A small contrastive image-text model, trained from scratch.
Training: ademamix at rate 0.00075, batches of 256.
Rows from block 3 of the text encoder of a small contrastive image-text model, named by matrix and row number. Rows with one number within an expert belong to one neuron, the router's apart. Each number is 128 + 24 x the weight over its row's rms, rounded and kept within 0 to 255. All counts start at 0. Numbers have three digits each.
Before each expert's rows are labels from the 100 texts, of 14848, where the router gives the expert most weight on average: "fires on" is the input token at the peak. Only what is clearly more common there than usual is listed. The data: made-up waving flags.
# router: router (text_encoder.blocks.3.mlp.router.weight, 32x128), inputs 0-63
# up: expert up (text_encoder.blocks.3.mlp.up, 32x256x128), inputs 0-63
# down: expert down (text_encoder.blocks.3.mlp.down, 32x128x256, transposed), outputs 0-63

# expert 6
fires on: "horizontal"
router.6:128090140149128111149116152133102124175093086125113131174116148118081142123091142127141154114129128157124136144106165115144118145135082103112082161185159155119142144127150159110153132113104137
up.2:131098132107170127132123107123126145098172119137157161155153056111138104150165094143109163145113151119178133147132106128113103100111227153155154126102105113118132123163095096106136109105134142
down.2:128116154096146091109173104175122110131117145131147159122141121109157087118129137144136154153116180082132084113142138143154133136106116133140178112132131125141106132147135131120092122118099112
up.3:141120106110130124164120079142155144166127107124132129176144138145102136143147140147116142141104131115132147159159126139109110158166125156150133141081119115167119130113096111137129127124102142
down.3:071126117145126166165110149121128117135164103107122133138081169141107113107139154107090113164143096117155138147106107123133099179153109103149116175157187137154107098108115129136138136136157137
up.4:105111156117120108083143140145106123106179102124166156075132071098158103144122097113121160159152163105144098132185130122121153132106177178128159083101118106143125108137126135132119127093143135
down.4:095137096131089167130118150096171133137098130136100120115091200104133153092123179125151118140094110095105121148109095108134106159132091111143127121137159171131158106117139144163131154165153112
up.5:156119146122145103118148097154133123099160160139116144109188090142159143170123094137145130114103162102129121144148122142099150079130175101152127094108103140094142140190129119107125108099136114
down.5:137073170086127079131128088118119096127167139127141173153123103129136099154165126140106160156119160125163089140154154158145105118166154124153130133149130084149082106121158103122118092095113105
up.6:144131158173173146126122171063120140117120081112138153083122130131113118165119085050107124112149128143105122154122115107128192120143095116112121131153100149137168130102136129126143151119147111
down.6:107129121121110133111095139136114135132123152120130112092088175111101168149089120086108138128096100116125096110121111127134160133081137083145105095161140139140129115110129151168158140156144123
up.7:166130155115151050087139127123171121099131152117146147105114134114166116109119106107123147141126152131165075081144170111159123108117173161124167104128112150140113107125155115135104132118138129
down.7:108133139120172120137147126181161146100136129123135122118125124124116155087123111164120124139126098129155112087050118132120104061115156139142130167087141152120056167133110146150141113170116168
up.8:120117102147148140113105170085098127130181112115149141103140158080161133159122106094122135173152140106108136125150105121106137115135141149149177125087109145121160088125136152132140136121152161
down.8:114111157140101158122113128111114103147150156155087134102122149120119129154106148110163148115084130113140104169153113123110139176121142094112079083164155143166120103132124137121166172129117082
up.9:118140137131155141110149156111161137103165128100144148114108127155161124134186080112111110158177117101151135115148108130130121116132116143130140130100130142146170103085121123167093154104185154
down.9:129125140103136103084189135151087115136123116078117147117136122119145121085143147139114137158148133087126061082136152144138086112170128140144140133115127147104088144116142144141066115130143147
up.10:139143115143139120089163151115132116077174131079125137126150113133151100126155119114112157171142157107156091124168132124139128146141138157151154114102126108143109099093133111149105121107172148
down.10:115151158133106126100168113179115110122123145099085141124137130117114144104120167123155115121138147079103082106142145136138149136125112102127141085109122149127151147130154165120116138146123121
up.11:109116062149155164125102157099117142079173125139131135151162086130157159107119102114139135163133123152136158113140127139075131091123175142151135142121090103121126108141111093145147104114154193
down.11:145109162115127135103138111151109120121110152133119156086125133097170093148101144135171161121106160105151098138164126128150169174124150116119123105197146096149108113133143153090144132107088094
up.12:159110124104188106075139181135163129096140131089149116134100119115181165103122102090134160148094133102144114113149131116150128088090145161138188120097120129087088104120143110137109142119152163
down.12:139132115115126105118162136149159159120133107090126145126144138126147155070122102147128138148171153129120108091140129132148133070136131149162144146085090142126139143120113133131089103175137179

# expert 30
fires on: ","; "and"; "field"; "purple"
router.30:141117129155112168143122159107105150177093081132102113152137141137091143141107151108161113100114140147106164146124146099105147143155107107107091137131103146115141157144151165102165146104087110
up.4:121131111092123134136122125135180110110147139093134097145034138133131125076122145148119101162115100137152113118101083151162103158105142137123151157130177133146093097096124118161123143163140125
down.4:139114178118120098105150121139113120139113143110118160148172152134112133099125134140117177128121113115121066082147197163123113106125122073168107141092118123072118150128184142121110100127116164
up.21:126112121089144120130123120147165110117164145093152140137067128137141099092134134153102124163126115115172104120122105173168103150098145138142160154117171094138091073098127106156111109146138142
down.21:100111087103152119130105112148131104116156150141130112141093110108129131101106137177126118175122107157173107135106091175141086144102183133132134155131178115126108096134102148170111101138122148
up.24:098150122115131111149146104156132111118128166122150164105122137114155094091133125169095133180141096136149100105116107162143088134119150127151149142112181114151107077094109128169079088160152152
down.24:109123156099113124138135133146112116143149144111148139173109163096141100103133136130068165136132082114178092075135137146126097103125135111187136159098132104102101105130123112131105095160138164
up.27:116114125083106107157108074135161087119126181157103112114127124143113156134114142183138106132110121175112122141129111163138115124114132143120134117135145163175122129126117144140131125156112100
down.27:136128103113127127119112116105144099100107143158117102116125080125125130147103128145159107143098118175107099155122118117119133167114136162064122094166160125159116123128137153170136183096126094
up.28:098111107096147120138102124129143112111166150124143126153093140118137112095140137128095137168128098140170106116110103147117074143118157139157148142116170122135090088123107113178108133135160156
down.28:125149095141139157139118170123120178156096100122157130130160141116111147116118090099137133102134122145097147099113144099069146109101094163127115149101107149113150133122086155161138135146140164
up.31:127123132096151122135137094148173133093156150092141120151076115148151114078151119141094107163120099141175084104095105151154095135119178098138155162131152136119078105122129129161098123166139145
down.31:159112150167115123090117164109112142113106114148119126112165101110128116182085112116122152118118129115125138146122172092130211128122137116103116144148126111091152147164184138094169145077099097
up.32:121129123074150117137127115140166115119150147096166141119057119140140094099140102143091106157129119131160108106113087178153105138094154152137154146117165094148086084097108111172103105170134148
down.32:125080166119147090112132120152102128144134131148113119137137103106142089156112129153125149088121138110206138116126154129143158133141161125138121146136137114130108163174141134095154138115084103
up.33:104143130105155112131156107164145116117136155093136160152106125143148101071153132153102113166134107117156095101115121179152056128131145113157154150110172119133104109101124118158075111159146159
down.33:133144124122104117138159117146101067114120123117107114125149088124115133140114144166170110136123164123077155149184147127135119149151115171104127119117126147147123141105122176076131134116108092
up.34:102131123101138123144127111160148106118159157113129139148083130129141105078134144156104118163126090122174103120115110167147080150116147115148146149120187115146090085100117123166105114154144139
down.34:150119127074127085154137103128127085137122124117142142118118087156116123138118107179147096139134158149084158129146140174161099122126115176101131145110124109134120141094133132101117100143087114
up.37:106117092082149138142091128140162125117157149123142121148080138133136122098124134142114105150110113120156122122118069160118095145083139148140167135122175113133087090128091114181133131157145138
down.37:088133103112172126117141143136123137130119112100144128128071143119142109088152148109110104153131089127157080093086100133139074156119127128130138143130170132135113102129102154194090156132160152
up.38:116122120078152124136126114145176130110144141103151145143067128137150111081140118139104124164119106116168093103118101156153096129094150127149163138125172115139080076106120118179104117163146144
down.38:120125128145112145142112185159098167156111095117139153163118142098128099113093121109079165136141064116181139103106150096146134131116142112154130173115158111109141093132123130135142122128148158

# expert 31
fires on: "flag"; "many"; "offset"
router.31:153098131120146101153090137107114163180094109144153153106109126131113111151101109120140144110125138106112129112116146118144142112113055132124110146133126117124175148127145112124144105112103141
up.1:114128110111069137171111109087144084114153179174096108132129056135122150142111139151149109150101147153080147164168108159109111147121147162114140094143129124183114114151108130128147128141131113
down.1:109129091162156145093113200120120161124118127118117125077133167120135111098101144117159131133141123112138120112109114118130148157118112131128127144164166135106142095143128137158116136108145164
up.3:083159105154128174126128141120142118118171147135107117145119121138139122110169127107100091145149100142140147142126087144100105157141142119143133126135160114149104110114095114160110144166168152
down.3:130110149119173100120138134094106126167119100102147175138142145165108122147164104108110127120187160133103115099120160157123102111146090133145122137134114114112177143113152085130100134112121155
up.5:093140128139127145124124119113150108126153179147083112171138119167121163105166136140098079124169109140123138146117108162095093138161119104144117122170157114133150146129111083143111145149151139
down.5:164164144164122151100161121109111124127140141121121149120142132151129104121153137125135124113146146121143138161158141161127113127154098096138090129182095084151154112120149082114105135139142142
up.7:090168116199121205123137158126135131119146136138089104143141140140124134112178123096105087119142104148123150150121091128094131162153134105117115120166144115126137135121098114139124148165154141
down.7:156118158129128116128148127097145125138103082090162157090109147154090129144137106098134133143140150146110099135105154116167143141144112120101129123181121150152160126079169139115105155111110100
up.11:173125142138144119109124156141146171155108096097156134082095137131137102131103100105130161114114118119146111109104147094156158087110099124117139158113107129116130130107155116131107105106128151
down.11:111125110134141142142113166161120156146115099114155106132117153092097147103087105112124141132092106118123126092085121097129143127089151105132136145109147172086094136129114200144144120139122134
up.16:105133107119101148168120115057137098124158173158115129124124096139108129140121135126154107147128143126077146158153103149112132160112121155120131075150143119220124094123103123151133152142143110
down.16:102176117151106178111138159129121113104108108109094060129100153113109138089117162108160098132143086171123135126117136088142140153145102111072106138137154179147129131106125169120134149139140114
up.21:109135133139104134146148103107123114113150150165063123133171087170110134156169158156161107116144146118082142183156114147091117166159109136109079086139112147158164162133111142113132170124123101
down.21:097124146145133100092144153071095102131143140112110145125148141146115102144125131120126126119171156102100124122152167149116134136152070135142114116162104113117190139127153101122086147117141148
up.22:069140093139123166138122149099143120122153126131123116151100115141130127119165120116107100140153115138135152135133085123097092163151147140133150132135169119168126113103074094170105166149159144
down.22:125122149122143105109157124091110116154115125123125146146137134155140109120169152139134103111176158119124119115126159155134097119154074126141111131141120113120174145131135041117101146120115133
up.32:082139118128126148143141128118148098109169159112121123149097118141142117109152128134103104149148107135143128134124107145116097167141145133151149129122184117164087090100101111153097146148152136
down.32:121124160115155103105136121082115103154115133122109145151135143168097140126154124135139114115188146145114117123132172165121091123155099126125115117129116123130194147108159084122107144116121154
up.35:088158100173131172157123151116148129121165127118099116160134120154117135113155129114078095125167103140136154143120093152094105137146149109136108133151162090133133128111091095161122135171158164
down.35:142109150104175099121123120087119112162134131117133154134142134164107121151155102119100105100176155141110125119129137174118106124129095134142114139160116105114178144127128054131107129134123157
up.36:095144100146096152119151134116124103130187185134086099146139149123107146124142135135104086146141117122131127161118096161114139164122143102150120108177161110159114112125108128137117132156143127
down.36:121128142128133116119153090098102087132145141132122154137133121139152108118143156137120126146200165116160115154161123167128104149164090135154126112161123102156172096128131064107124133114121130

# expert 24
fires on: "red"
router.24:147129143166118176113124118142105155114132147150104100128146132107131138170089153106115107094095072088155124139081110113106163119147116086097112124168087141089137168151141172095178152130137107
up.19:135138111096135109146129136111149126136051098110190154108055114140132100091141088135130165154148142140114144105136130129143104113125129167127146141117136083149123070100102089183074093155129151
down.19:113160136133161110073207150112106105155116123094132172140111140132138086099142133121124136144158132115137104101144154160134103143146082144144114130124137082143132105092147086159071136121156166
up.31:128122095123119146168102155098127115166125070111182149146096152125098121117125100122128157174144152151111168139144129123130110111123126163155130171130123100131121074073109112125120079112122175
down.31:152074144131141053118128131146137174125100134138123140113163139134137132136120117129135165130127141121137078114089152105139152109127130124116134102126139155094139152167179135142134141076127118
up.42:132114109106141132151105136114130131174059082128155153135114146135080113121135101119144136135142145145109171119128127125127098107105103140140120167117138111155110119119094092145126104124125139
down.42:111128130163114133107151149094094119145123136117121155156129174123132113118143170113140164156174158079126104128150137133123126145149083118176117120148134107120166081119144107120085139091156157
up.50:154110123100115112168115129109142110165103090105165164137084141142098118098136108136135165168149139152105142123147157131159090120143116160136119154126133107163124081047137119142100089111111144
down.50:162137130105159063110160111173136167132091143134135157126139094128176084109163121158133148101115147099148139077147143162135099109151120181137141100131114092135126125163121096138097113125118138
up.51:132122113106124112150109159104144137180080096119170147125077162126115111086130108121134160156163124139117135103118149117142103121118095157139114151144149109150138073066123087180093102127137173
down.51:119119144082180072095170124123123113158117131095164174130104126145146087115148105134106122140158153118139089080125145188148100127124095162137134134123139085133124120107144090159066127133124164
up.55:145107124110143115158109141106129137175101084100182184126106149147097112120145087109119166154160141129109132111132156132136093098130110150151118151113123104138136089076132106151101095107127168
down.55:113103171148139098103160115150095111097156132101096114136154104112130116147140154138097123121124121115157101135107160128157128156164155084129144142139140153102136173168185173075138151091114092
up.56:141102111096101124194099124116144106174110098130160159141087141142096136102124116158149151171147146154102159143158135144148091127125115148141121150128147105166116080058124110144123078126099140
down.56:140136118128153141129111141115116168160096104154161174112118130132136101147147097104137165111121164101124163094164121148093129107127109163150107093148107093149134089139097085166122106112122157
up.68:134125121105103118163110131096138093165116099104158159132065150135091116103133108130129159171158130154107137129145145136151097127133119152138109152125132107173135075043126106157099087127122156
down.68:123112107138138134180130166162093149170086095128153143131120155121122103098105141170152139152142127142137140126075151113140114124114102154111107172125170118111115121099137157132144110082088154
up.73:128133109126110146168110150101126100172115082098161159147085154141086118097130112123130151176160132146105154141147145134143097133135110146145111162125138109157136070044121113138109090120126164
down.73:145177125138091132077136117142156114088139170112104106096136124122133146125112108107124130140100129127120088134163082140134182124093141107122133058150118126141106102148117129146117114169159115
up.74:131115113126140130161120145127131140164059067127169174144117149131117108099143122140144149142152136131127160108122138114134078106130120133152132179118144108121124108115112108136120048119121153
down.74:155169102158126155106132151105147141131129131121128149117111125153143115104147107121115112139133119123129168131140103153121137123145103137123124138171101050138151111105106063136099096154158167
up.82:146107125094118108169112132100138108175098083113165153127079137141096119115133103133144159153155147150094148122143154130146095119141110164130114149120128112172131101060132117141111103111107143
down.82:121085156142148103143152112167094156135129126121116140159178123127135124129148164161114124117128117109149110116088169143148096131149133076149140169114148142067136177182166157077139122103096124